config = dict(
    train_examples=78125,
    noise_aug=0.01,
    loss='sigmoid',
    encoder_mlp_ratio=6,
    encoder_fused_qkv=False,
    encoder_parallel_block=False,
    encoder_drop_path=0.1,
    encoder_widths=[80, 160, 320],
    text_encoder_head_dim=64,
    text_encoder_bias='none',
    eps=1e-10,
    max_steps=6100,
    batch_size=256,
    lr_schedule='cosine',
)
Rows from block 4 of the audio encoder of a small contrastive audio-text model, named by matrix and row number. Rows with one number belong to one neuron. Each number is 200 + 30 x the weight over its row's rms, rounded and kept within 0 to 999. All counts start at 0.
After each neuron's rows are labels from the 100 clips, of 14848, where the neuron reaches its highest value: "band" is the frequency band that holds the peak; "strongest on" is what is common among them. Only what is clearly more common there than usual is listed. The data: struck, bounced, scraped and rolled objects made by modal synthesis.
# fc1: MLP up (encoder.blocks.4.mlp.fc1.weight, 960x160), inputs 0-79
# fc2: MLP down (encoder.blocks.4.mlp.fc2.weight, 160x960, transposed), outputs 0-79

fc1.453,251,164,192,219,262,216,191,253,160,168,211,205,229,211,231,176,171,179,176,150,221,208,190,219,260,191,205,232,196,228,243,132,229,144,198,174,150,239,177,189,240,242,230,175,203,236,196,218,260,221,195,239,243,166,207,228,212,233,233,182,175,265,213,193,145,269,216,253,169,231,177,253,220,159,211,221,141,189,196,155
fc2.453,167,237,209,251,247,233,205,201,219,209,200,167,144,190,178,191,196,206,191,189,186,253,199,195,164,163,203,241,204,171,237,183,184,224,254,225,221,174,232,205,201,222,172,169,183,202,177,203,181,164,215,229,221,247,193,210,194,206,196,238,223,151,198,170,194,126,187,217,181,201,230,184,152,243,233,224,208,249,253,194
band: 4000 to 8000 Hz
strongest on: small; closed tube

fc1.747,168,225,185,207,222,158,202,232,231,208,187,189,209,171,221,182,193,245,135,225,181,181,141,164,175,236,216,206,208,224,192,195,197,135,221,214,162,244,203,182,187,186,249,188,162,207,192,212,238,264,184,174,151,160,229,236,224,205,235,201,226,200,194,207,139,225,161,220,205,151,153,196,249,204,257,204,239,221,191,164
fc2.747,231,230,170,216,219,211,164,165,203,255,182,218,194,236,225,207,226,236,219,183,186,160,171,194,211,232,211,183,176,171,200,240,177,152,242,178,203,236,199,181,202,254,161,169,151,196,141,204,237,206,208,188,219,164,256,216,243,183,208,196,258,190,205,192,186,202,185,257,152,155,219,220,248,203,213,175,238,194,156,242
band: 4000 to 8000 Hz
strongest on: hard striker; clamped rod

fc1.271,198,195,232,180,241,202,172,281,244,206,225,209,168,232,233,221,203,220,180,154,236,207,198,178,283,215,194,228,228,237,156,199,188,174,191,171,195,169,133,172,167,186,180,152,225,228,201,200,182,218,241,188,181,215,194,236,187,218,228,172,213,211,226,176,148,178,191,188,184,234,176,233,216,193,237,251,201,203,170,189
fc2.271,223,217,200,188,193,224,244,191,202,171,168,140,229,211,179,218,195,161,176,216,244,195,167,184,204,223,252,221,234,196,253,243,211,192,228,210,192,175,240,200,139,200,204,204,183,155,164,184,224,205,220,239,223,236,187,223,211,229,225,207,185,174,234,241,198,206,227,244,139,221,223,146,241,169,223,190,217,221,166,215
band: 0 to 250 Hz
strongest on: thin (high-pass); white noise; clipping

fc1.34,185,211,177,228,241,152,234,242,155,158,183,241,241,177,168,230,219,246,169,192,186,162,216,166,183,173,167,196,192,231,164,202,143,200,190,235,205,203,177,200,126,151,206,182,169,249,177,161,245,200,169,187,174,207,201,204,169,182,176,191,143,250,216,221,176,201,211,230,222,127,176,211,240,184,178,238,215,216,173,159
fc2.34,238,240,191,180,201,182,201,177,187,156,202,213,175,178,213,210,174,253,219,224,201,217,176,203,199,188,236,216,208,126,187,211,194,203,201,212,218,182,174,185,228,181,158,205,239,217,199,227,242,197,224,157,191,155,181,211,201,187,274,235,174,185,253,206,150,177,236,195,184,161,203,194,186,157,222,209,179,200,140,183
band: 2000 to 4000 Hz
strongest on: steel-like damping

fc1.365,229,183,205,177,160,215,190,194,211,248,177,232,207,193,155,194,172,220,192,181,175,257,214,170,203,202,185,249,237,193,169,167,155,158,154,235,274,175,163,180,167,233,224,168,209,229,217,204,186,190,235,204,205,232,203,249,132,236,188,198,236,217,191,236,188,215,202,200,212,204,211,213,220,237,221,228,244,194,223,212
fc2.365,208,161,152,185,166,235,191,154,233,218,217,222,195,188,176,215,219,186,249,218,199,181,238,230,165,248,219,219,242,205,169,219,201,168,254,155,195,176,183,252,215,223,193,154,217,157,162,170,184,221,170,199,190,211,179,226,246,174,195,248,241,209,216,211,232,213,168,245,212,195,204,141,158,247,188,179,172,184,173,177
band: 0 to 250 Hz
strongest on: scraping; clipping; text has "clipped"

fc1.656,211,200,208,225,187,165,211,171,202,138,181,164,158,215,178,171,215,198,234,200,233,195,224,199,167,203,220,166,170,225,221,164,192,222,164,158,187,203,180,221,209,233,150,189,209,261,186,172,214,215,238,247,160,244,172,194,202,190,235,226,177,180,234,191,235,256,219,216,219,172,200,164,199,225,238,182,231,223,194,202
fc2.656,198,236,201,159,228,184,260,212,236,228,177,255,227,184,215,164,187,183,213,247,217,225,229,225,185,246,174,201,196,237,155,120,225,162,155,243,226,254,233,242,268,226,186,218,199,164,189,181,204,169,159,206,189,236,161,176,227,191,173,230,169,203,257,222,183,228,224,241,209,174,209,219,185,170,184,168,162,158,207,197
band: 250 to 500 Hz
strongest on: striker: hard; scraping

fc1.703,210,189,197,180,156,173,252,195,205,201,200,210,226,206,201,178,236,187,209,140,205,175,196,136,163,229,243,208,195,227,204,193,173,201,218,207,212,230,210,200,188,207,220,194,124,209,217,222,251,173,218,213,171,232,213,214,162,186,265,198,167,243,230,199,170,128,224,188,210,226,168,187,205,203,204,170,193,237,222,125
fc2.703,172,223,217,185,221,268,187,242,225,259,216,250,218,209,179,171,177,200,187,229,197,173,205,215,226,246,232,155,168,188,149,210,221,180,184,177,174,202,207,228,275,212,240,178,207,207,198,161,185,221,212,170,199,201,162,217,171,210,193,162,185,220,241,199,176,263,220,189,187,171,183,200,164,259,217,189,179,190,185,227
band: 0 to 250 Hz
strongest on: large; bouncing; repeated hits

fc1.645,227,222,194,175,201,159,166,196,202,97,251,200,172,165,174,148,210,209,189,220,175,213,210,225,195,233,248,203,185,220,203,212,196,237,164,130,210,211,228,198,140,151,232,161,252,274,198,222,171,204,239,208,174,215,225,198,195,166,221,235,182,250,188,219,155,187,248,238,184,172,216,209,194,207,172,195,224,235,189,206
fc2.645,225,189,218,144,217,154,162,166,235,204,180,215,110,195,186,161,219,217,229,218,183,244,215,216,202,182,185,226,215,221,172,225,185,187,167,219,163,211,211,240,239,178,208,150,226,221,176,202,148,175,228,228,247,274,230,215,200,182,165,183,194,192,191,144,234,189,241,206,195,204,189,246,157,186,232,189,220,155,163,189
band: 0 to 250 Hz
strongest on: large; mains hum

fc1.159,244,199,220,241,185,184,245,218,204,174,221,218,212,245,211,209,249,253,207,182,199,218,207,167,197,181,235,187,192,197,195,196,160,209,174,213,250,166,222,197,180,191,173,177,133,244,164,203,283,204,231,174,156,211,194,197,174,171,238,253,184,230,175,193,154,208,228,215,208,157,175,161,239,199,202,227,265,257,214,202
fc2.159,201,194,235,178,255,216,265,205,165,223,234,218,243,199,227,187,200,180,179,233,192,164,203,175,212,188,254,207,184,175,190,156,182,167,163,217,151,210,180,194,200,224,185,210,194,266,206,206,241,159,195,212,231,209,232,234,190,159,229,167,175,204,207,210,134,211,228,213,231,186,219,212,210,176,213,155,192,212,159,158
band: 4000 to 8000 Hz
strongest on: steel-like damping

fc1.601,227,164,198,230,181,183,199,190,218,198,207,244,199,258,185,201,255,253,189,151,195,207,174,229,170,193,207,258,212,190,191,232,216,177,197,199,214,237,143,213,197,163,245,201,167,196,193,210,257,184,168,214,193,189,221,241,236,113,169,188,215,166,227,234,180,224,162,166,207,203,152,154,234,169,226,219,177,254,209,151
fc2.601,235,205,196,143,286,211,201,188,196,261,145,204,240,196,222,226,245,239,212,223,206,142,215,260,218,162,237,168,200,245,160,182,222,176,230,235,209,206,221,239,264,200,187,219,229,218,166,187,214,238,178,223,228,203,184,222,217,163,161,220,253,229,217,206,214,155,214,187,172,195,211,233,207,159,234,142,214,232,207,181
band: 2000 to 4000 Hz
strongest on: steel-like damping

fc1.96,188,162,185,157,170,188,163,210,179,210,227,179,180,232,236,220,210,189,169,213,178,214,189,187,216,181,200,186,217,236,170,234,193,209,161,237,241,232,207,235,197,167,210,241,198,164,207,187,264,205,166,176,153,181,232,174,221,127,202,217,224,203,209,201,225,200,192,192,213,180,168,216,271,188,183,192,243,194,176,152
fc2.96,179,230,169,231,206,224,167,157,194,213,200,139,206,240,194,221,140,248,175,205,199,178,212,162,186,195,230,230,197,238,223,205,196,212,222,156,259,201,184,248,239,257,256,176,247,175,216,205,195,152,175,189,219,193,217,257,204,231,191,230,205,168,227,187,250,160,177,218,215,246,187,173,184,240,225,151,141,223,233,205
band: 250 to 500 Hz
strongest on: rubber-like damping; plastic-like damping

fc1.123,156,205,218,156,250,170,159,196,169,191,192,189,215,205,210,190,199,230,156,180,192,244,216,197,192,249,174,162,158,283,203,175,217,230,161,198,183,212,197,189,195,218,182,187,173,184,154,192,139,215,211,162,182,219,165,237,191,217,186,165,192,252,225,204,193,199,226,170,170,159,216,213,195,223,248,260,206,198,171,198
fc2.123,175,170,206,211,224,208,204,162,149,183,220,186,234,223,186,192,164,193,223,216,195,146,148,219,182,157,209,196,245,265,142,207,238,214,211,218,156,188,159,228,183,254,204,260,152,212,198,221,180,180,213,173,196,178,188,206,184,181,231,160,176,190,182,267,195,226,169,150,139,177,210,210,171,228,247,191,190,191,174,163
band: 250 to 500 Hz
strongest on: small; striker: soft; rubber-like damping

fc1.483,150,215,245,203,192,158,234,192,238,188,226,233,150,238,189,205,260,236,219,178,179,195,217,160,225,192,169,222,183,232,205,221,147,208,191,200,243,217,231,179,142,168,230,241,177,210,190,169,231,188,192,171,147,223,177,211,210,145,172,175,178,168,209,152,231,159,206,195,230,208,165,174,224,216,207,223,265,199,180,225
fc2.483,208,179,165,266,189,153,230,224,226,157,159,182,178,149,154,193,232,185,244,229,205,274,202,171,164,214,185,180,156,229,241,149,213,203,262,207,236,227,196,180,172,171,157,174,227,204,212,185,171,211,218,224,279,217,229,177,209,177,237,230,194,234,171,199,197,173,179,223,196,184,261,194,219,202,165,190,161,188,150,178
band: 2000 to 4000 Hz
strongest on: bouncing; clamped rod

fc1.67,196,184,188,217,207,166,138,216,196,229,170,173,174,159,196,189,223,189,198,201,157,262,216,211,193,186,200,235,225,264,239,136,163,129,162,236,233,239,278,184,147,204,179,147,209,193,201,193,176,210,249,213,140,175,195,226,157,227,211,166,235,218,158,187,246,264,202,191,164,189,177,193,178,222,222,226,160,214,154,217
fc2.67,143,196,224,174,124,204,241,211,221,205,172,234,266,206,164,188,240,266,256,224,216,178,177,216,173,225,222,210,192,158,134,192,215,231,205,237,262,171,144,242,214,187,194,176,201,177,172,158,189,171,174,226,239,237,237,231,217,235,239,245,134,246,174,165,211,205,205,247,220,199,202,188,186,184,201,225,188,234,232,206
band: 1000 to 2000 Hz
strongest on: repeated hits; membrane

fc1.156,216,176,228,163,225,159,227,224,170,189,235,196,179,228,253,201,191,197,166,128,177,134,199,201,252,177,165,164,165,185,183,175,219,163,172,226,150,196,201,198,215,214,211,212,220,188,215,192,204,178,208,154,180,213,170,225,168,215,194,205,228,202,171,158,212,218,213,229,221,170,202,291,200,187,256,223,196,201,178,242
fc2.156,187,221,210,232,266,188,245,185,183,199,217,207,253,170,167,164,248,188,199,243,253,208,200,175,230,201,187,195,183,187,167,262,182,173,179,169,237,206,225,191,137,245,220,259,177,253,202,212,256,182,213,191,188,247,206,223,193,155,225,136,215,204,195,218,189,217,205,193,151,164,240,169,222,215,208,140,169,163,273,210
band: 1000 to 2000 Hz
strongest on: bouncing; rubber-like damping; text has "noise"

fc1.140,243,216,165,215,250,164,152,176,237,145,217,207,218,228,155,215,205,218,154,168,210,225,154,231,171,170,232,167,231,243,162,194,229,163,190,237,224,217,193,257,240,224,238,181,180,243,163,193,187,173,205,243,181,164,203,192,175,153,198,226,208,209,220,190,204,234,231,240,174,208,218,169,177,203,225,247,177,237,209,110
fc2.140,199,160,232,236,239,185,168,206,184,174,193,204,276,230,234,231,169,215,192,235,207,202,185,207,210,208,203,209,150,187,241,217,177,182,218,159,193,230,231,207,227,196,156,172,233,202,200,207,243,206,152,143,176,174,204,197,174,227,261,174,254,238,197,183,198,163,185,219,186,161,202,217,250,169,201,186,161,218,208,174
band: 1000 to 2000 Hz
strongest on: steel-like damping; round plate

fc1.357,161,238,196,151,197,239,159,189,203,241,236,224,181,157,230,224,226,242,150,196,180,220,174,169,191,254,182,205,193,236,173,138,181,166,221,222,268,193,190,227,171,187,218,195,202,232,190,176,198,244,274,177,193,163,206,202,176,189,217,207,198,201,220,159,200,210,187,129,200,165,202,199,199,209,187,222,157,181,137,137
fc2.357,158,254,166,222,195,143,190,232,231,213,148,175,178,205,227,214,245,203,209,236,249,191,175,196,210,197,142,173,158,269,195,173,193,184,190,147,232,167,114,226,176,217,201,131,210,203,242,242,222,211,162,213,182,169,230,177,171,187,168,174,158,221,155,182,161,225,163,226,197,202,189,243,212,221,215,163,245,217,167,184
band: 250 to 500 Hz
strongest on: rubber-like damping; plastic-like damping

fc1.600,230,161,198,177,165,175,144,212,200,220,234,200,219,232,211,197,167,197,191,171,199,206,118,181,229,205,179,196,168,236,206,216,185,221,133,181,206,225,164,250,224,185,253,154,208,179,206,234,159,170,205,162,228,156,192,150,146,145,191,232,218,182,264,189,193,175,226,258,222,219,203,228,184,230,241,198,230,223,155,187
fc2.600,171,231,232,184,224,192,241,195,178,206,160,216,168,247,210,171,163,192,186,151,258,232,177,203,194,252,238,192,174,179,222,215,241,200,156,228,227,154,217,197,227,210,183,200,165,209,225,192,209,218,179,202,266,190,192,189,185,192,222,165,244,226,201,190,191,192,173,214,219,198,134,206,191,240,217,267,211,165,194,213
band: 0 to 250 Hz
strongest on: thin (high-pass); striker: soft; rubber-like damping

fc1.457,206,198,223,210,294,158,227,228,181,215,203,261,215,217,232,212,235,203,157,144,195,191,143,161,251,179,198,176,232,236,174,156,151,172,159,193,175,219,221,188,175,154,161,204,210,245,237,207,177,223,263,209,186,159,159,225,192,191,207,184,157,272,224,208,186,240,223,186,195,183,213,189,183,167,209,221,191,205,185,204
fc2.457,197,232,193,203,238,226,178,233,147,196,139,202,185,203,182,228,171,148,211,167,252,197,188,204,243,204,178,200,243,210,166,238,243,140,164,210,207,202,176,161,194,249,157,213,148,250,217,206,174,226,206,215,235,248,238,214,171,211,176,210,175,197,242,247,167,170,244,214,151,172,219,210,190,181,202,214,210,196,226,186
band: 2000 to 4000 Hz
strongest on: bouncing; white noise

fc1.228,177,180,188,227,236,174,245,218,254,233,227,207,160,208,220,181,264,250,211,162,157,238,185,198,187,220,188,199,220,231,187,185,199,252,240,165,183,177,247,248,198,186,174,203,214,191,166,211,187,227,205,218,107,221,225,218,172,222,231,216,195,208,253,176,239,240,237,186,215,215,217,169,181,177,230,197,232,249,195,214
fc2.228,253,180,201,203,180,232,142,209,268,188,145,162,226,205,166,155,225,177,227,223,153,248,202,193,178,151,182,206,222,224,205,242,247,197,258,237,170,179,236,178,215,179,229,226,212,238,234,208,175,158,243,192,190,131,248,253,211,191,167,193,172,171,187,185,173,142,190,238,179,228,167,230,168,226,224,150,220,205,190,157
band: 1000 to 2000 Hz
strongest on: wood-like damping; closed tube

fc1.696,218,148,180,183,200,206,211,205,191,199,209,255,211,149,279,162,158,210,192,251,217,192,135,172,172,186,157,177,191,231,196,214,251,191,171,205,169,223,261,200,215,165,217,183,189,253,156,211,218,200,216,200,169,216,201,204,236,166,189,187,212,217,199,195,223,159,199,198,205,184,183,250,189,173,248,163,208,181,188,193
fc2.696,198,171,216,183,161,146,195,176,265,216,231,152,220,163,201,193,187,204,248,171,213,224,230,170,224,175,177,194,215,220,209,192,179,208,215,229,206,225,202,205,134,215,202,215,208,159,182,231,169,201,209,224,190,192,159,197,217,195,227,223,186,174,146,173,236,212,133,220,226,226,240,156,228,158,136,154,177,158,202,204
band: 1000 to 2000 Hz; 500 to 1000 Hz
strongest on: large; plastic-like damping; shape: ring

fc1.584,218,254,193,132,246,231,174,203,247,207,191,225,178,187,204,134,222,178,215,210,187,184,195,177,153,213,169,235,170,224,157,147,219,172,227,184,201,245,216,196,201,189,220,207,214,198,199,192,194,273,234,212,122,171,248,242,183,185,226,220,188,214,182,187,157,227,187,160,165,183,227,242,233,191,235,164,255,193,170,166
fc2.584,176,190,184,155,150,180,202,189,179,179,173,200,145,183,211,178,255,235,163,227,194,225,248,206,134,196,166,192,183,166,246,198,174,140,234,213,205,262,244,186,187,236,202,172,157,215,203,214,164,172,188,236,248,238,225,198,218,165,219,208,167,189,220,206,199,226,242,167,198,175,158,259,182,204,225,275,161,195,146,176
band: 500 to 1000 Hz
strongest on: clamped rod; action: scraping; text has "noise"

fc1.241,191,223,222,219,165,158,208,215,215,175,168,216,189,246,167,181,249,226,169,145,181,209,138,192,211,231,246,165,208,258,158,192,149,198,189,187,206,215,200,237,199,165,184,154,180,245,185,215,173,174,183,125,172,229,183,199,163,215,191,199,243,213,190,214,195,204,206,173,154,240,239,216,186,270,211,195,235,223,123,212
fc2.241,246,187,181,256,192,198,206,170,205,203,201,190,179,193,172,234,165,211,234,233,211,247,211,176,148,199,164,185,197,245,230,155,184,204,212,222,175,197,172,245,221,220,225,189,202,215,204,233,229,172,217,206,206,152,192,182,211,209,188,226,244,195,171,155,177,127,149,190,223,178,249,256,176,238,232,212,210,181,198,167
band: 2000 to 4000 Hz
strongest on: small; square plate; shape: closed tube

fc1.495,217,205,232,209,194,178,176,222,176,170,233,208,197,192,174,222,189,238,214,160,172,172,171,185,208,215,205,204,217,252,199,176,133,189,208,199,163,219,177,227,207,230,235,198,195,218,206,239,223,150,218,145,178,221,145,173,181,201,200,207,185,178,223,187,195,175,196,235,208,246,154,187,185,186,234,251,204,255,173,202
fc2.495,243,165,176,136,170,180,199,180,236,168,233,190,153,217,233,204,194,245,194,195,162,207,172,190,211,176,214,190,203,168,227,153,186,211,215,240,264,220,254,194,178,161,187,215,179,168,221,213,216,166,206,224,173,157,222,138,204,189,225,224,183,179,177,186,194,260,200,205,221,236,185,203,238,157,211,226,223,145,164,209
band: 2000 to 4000 Hz
strongest on: hard striker; reverberation; text has "reverberant"; text has "room"

fc1.503,193,148,179,231,134,215,223,240,168,159,247,203,216,154,230,213,226,221,234,162,151,188,156,241,251,222,165,194,197,214,189,155,174,188,215,204,241,254,155,178,234,206,210,209,161,247,172,207,266,216,240,242,216,196,202,240,225,191,260,175,179,268,221,210,202,233,168,197,223,221,249,227,144,188,242,224,206,200,213,205
fc2.503,193,189,245,199,217,259,222,173,161,236,253,242,223,229,202,238,191,238,155,243,165,228,178,195,203,154,191,250,232,156,196,169,178,183,219,173,196,232,256,233,226,253,183,207,171,163,184,218,172,197,209,243,211,183,191,167,187,209,203,165,229,188,232,226,190,193,213,235,141,181,188,183,209,216,225,187,193,164,223,152
band: 4000 to 8000 Hz
strongest on: scraping; rolling

fc1.688,206,181,210,241,213,231,214,184,229,207,165,210,177,199,207,183,175,181,143,213,172,264,185,151,213,209,182,183,161,208,157,139,160,201,189,238,182,181,185,269,150,223,240,154,232,230,186,216,197,212,277,196,195,219,199,234,136,212,207,212,268,261,202,197,203,245,199,209,210,194,221,239,193,201,178,205,175,198,129,150
fc2.688,172,226,127,214,204,171,227,193,240,255,188,134,223,174,147,267,182,220,234,217,240,266,216,229,207,231,187,279,221,193,175,165,172,217,239,219,174,231,202,224,219,195,226,216,221,198,192,199,208,175,225,220,244,182,201,220,198,179,207,246,227,214,166,154,219,137,203,163,204,163,208,198,192,243,152,254,191,236,217,193
band: 2000 to 4000 Hz
strongest on: medium; closed tube

fc1.1,170,170,181,201,194,206,245,166,181,256,174,211,220,201,177,231,239,232,192,200,182,166,215,179,213,248,197,202,198,264,134,218,195,211,211,197,193,264,170,244,225,189,254,148,159,162,208,220,277,212,235,242,192,235,220,182,203,256,241,208,151,206,180,155,220,209,175,211,247,241,180,167,238,164,226,202,223,236,186,175
fc2.1,244,263,198,205,188,158,177,192,241,199,127,204,143,200,239,213,219,180,210,172,199,233,196,216,176,219,179,169,241,233,180,174,167,228,188,195,201,162,182,219,226,220,213,131,229,219,202,231,188,190,227,140,193,159,231,159,228,180,201,160,203,166,131,185,230,217,157,200,246,194,231,232,202,212,158,184,159,218,183,181
band: 250 to 500 Hz
strongest on: small; wood-like damping

fc1.489,206,189,231,187,167,142,217,242,157,191,274,187,228,172,197,194,219,232,173,170,225,173,179,160,229,217,217,186,168,183,178,196,186,195,149,185,159,207,187,204,202,173,202,218,195,245,214,202,238,196,204,185,223,196,206,193,253,149,188,154,210,239,252,166,185,266,265,162,238,151,182,236,223,225,255,170,173,219,200,219
fc2.489,187,139,209,214,169,206,225,154,173,199,204,202,213,200,183,238,156,185,228,212,185,168,221,226,224,208,247,243,152,262,194,171,213,234,167,162,212,212,200,183,166,199,197,219,195,177,167,214,161,172,169,230,183,173,205,178,223,210,170,218,175,206,192,196,203,203,232,154,179,276,187,217,160,203,158,203,207,219,237,214
band: 4000 to 8000 Hz
strongest on: hard striker; clamped rod

fc1.535,221,200,164,172,194,180,246,251,219,208,200,237,197,228,227,230,184,195,196,190,221,168,210,158,247,213,198,214,242,245,176,203,230,156,225,195,186,185,156,213,250,188,176,151,207,239,196,186,178,222,156,192,207,209,185,188,229,218,208,159,176,215,181,209,134,202,173,195,189,216,143,228,254,194,236,210,174,206,190,159
fc2.535,197,175,138,220,244,186,190,238,147,206,151,138,137,208,173,172,180,192,180,212,226,161,159,232,212,178,201,181,214,190,263,243,189,221,239,228,179,247,221,237,183,175,239,232,225,148,167,228,228,199,203,203,161,233,165,208,238,246,206,195,230,182,260,226,160,212,171,151,193,229,216,227,245,166,216,161,236,216,218,173
band: 250 to 500 Hz
strongest on: white noise

fc1.204,175,177,164,190,223,188,207,220,154,252,150,261,171,184,195,182,250,222,160,215,132,210,197,199,239,225,168,210,183,267,135,205,243,170,219,213,175,198,178,194,161,163,255,169,169,234,202,224,250,258,158,178,178,208,180,227,185,201,183,194,220,226,257,174,192,215,167,150,223,197,202,227,166,244,257,222,188,219,163,169
fc2.204,191,195,212,174,164,196,182,170,219,258,251,195,181,199,202,213,228,212,195,239,173,191,196,181,180,237,230,178,177,238,227,217,253,139,118,204,230,187,166,176,231,238,213,240,166,180,151,260,190,199,176,207,197,192,187,159,224,161,223,186,180,170,145,194,204,222,198,237,247,181,223,157,233,257,194,168,178,207,185,230
band: 250 to 500 Hz
strongest on: clipping; text has "clipped"; steel-like damping; action: repeated hits

fc1.119,186,114,178,204,144,132,177,248,210,176,189,170,215,222,216,207,245,221,249,173,213,189,193,156,158,179,188,194,192,248,201,202,149,218,230,155,207,231,174,265,215,154,260,217,182,166,167,217,181,201,241,198,177,188,228,231,198,159,193,224,204,217,186,145,170,190,246,173,240,239,214,213,175,240,194,225,200,252,228,172
fc2.119,201,166,160,235,203,227,182,175,185,235,146,216,216,200,177,183,165,191,216,202,223,245,184,201,179,155,228,196,188,182,271,207,181,163,258,242,138,232,172,137,188,174,181,240,152,148,198,194,198,195,187,211,243,205,179,189,270,239,200,224,205,175,213,212,212,183,159,178,221,205,156,228,230,234,168,233,211,206,215,230
band: 2000 to 4000 Hz; 1000 to 2000 Hz
strongest on: large; bouncing

fc1.247,160,173,169,197,178,208,246,236,227,220,204,178,169,219,206,179,193,213,150,141,166,187,233,236,203,206,204,179,218,213,213,165,156,211,215,192,253,257,182,215,212,158,273,183,188,181,208,189,221,224,237,166,177,161,227,219,234,175,198,207,167,164,147,124,174,176,207,172,235,175,230,176,220,261,178,173,189,218,199,225
fc2.247,155,165,204,140,247,216,187,192,243,137,235,182,186,168,223,156,187,202,162,212,201,197,235,241,231,253,258,224,226,215,212,171,176,202,200,233,176,226,194,189,165,152,188,236,182,185,177,221,184,196,180,191,236,189,148,156,201,172,212,166,207,174,208,178,240,231,164,215,182,236,143,208,227,156,207,218,197,208,147,168
band: 500 to 1000 Hz
strongest on: clamped rod; steel-like damping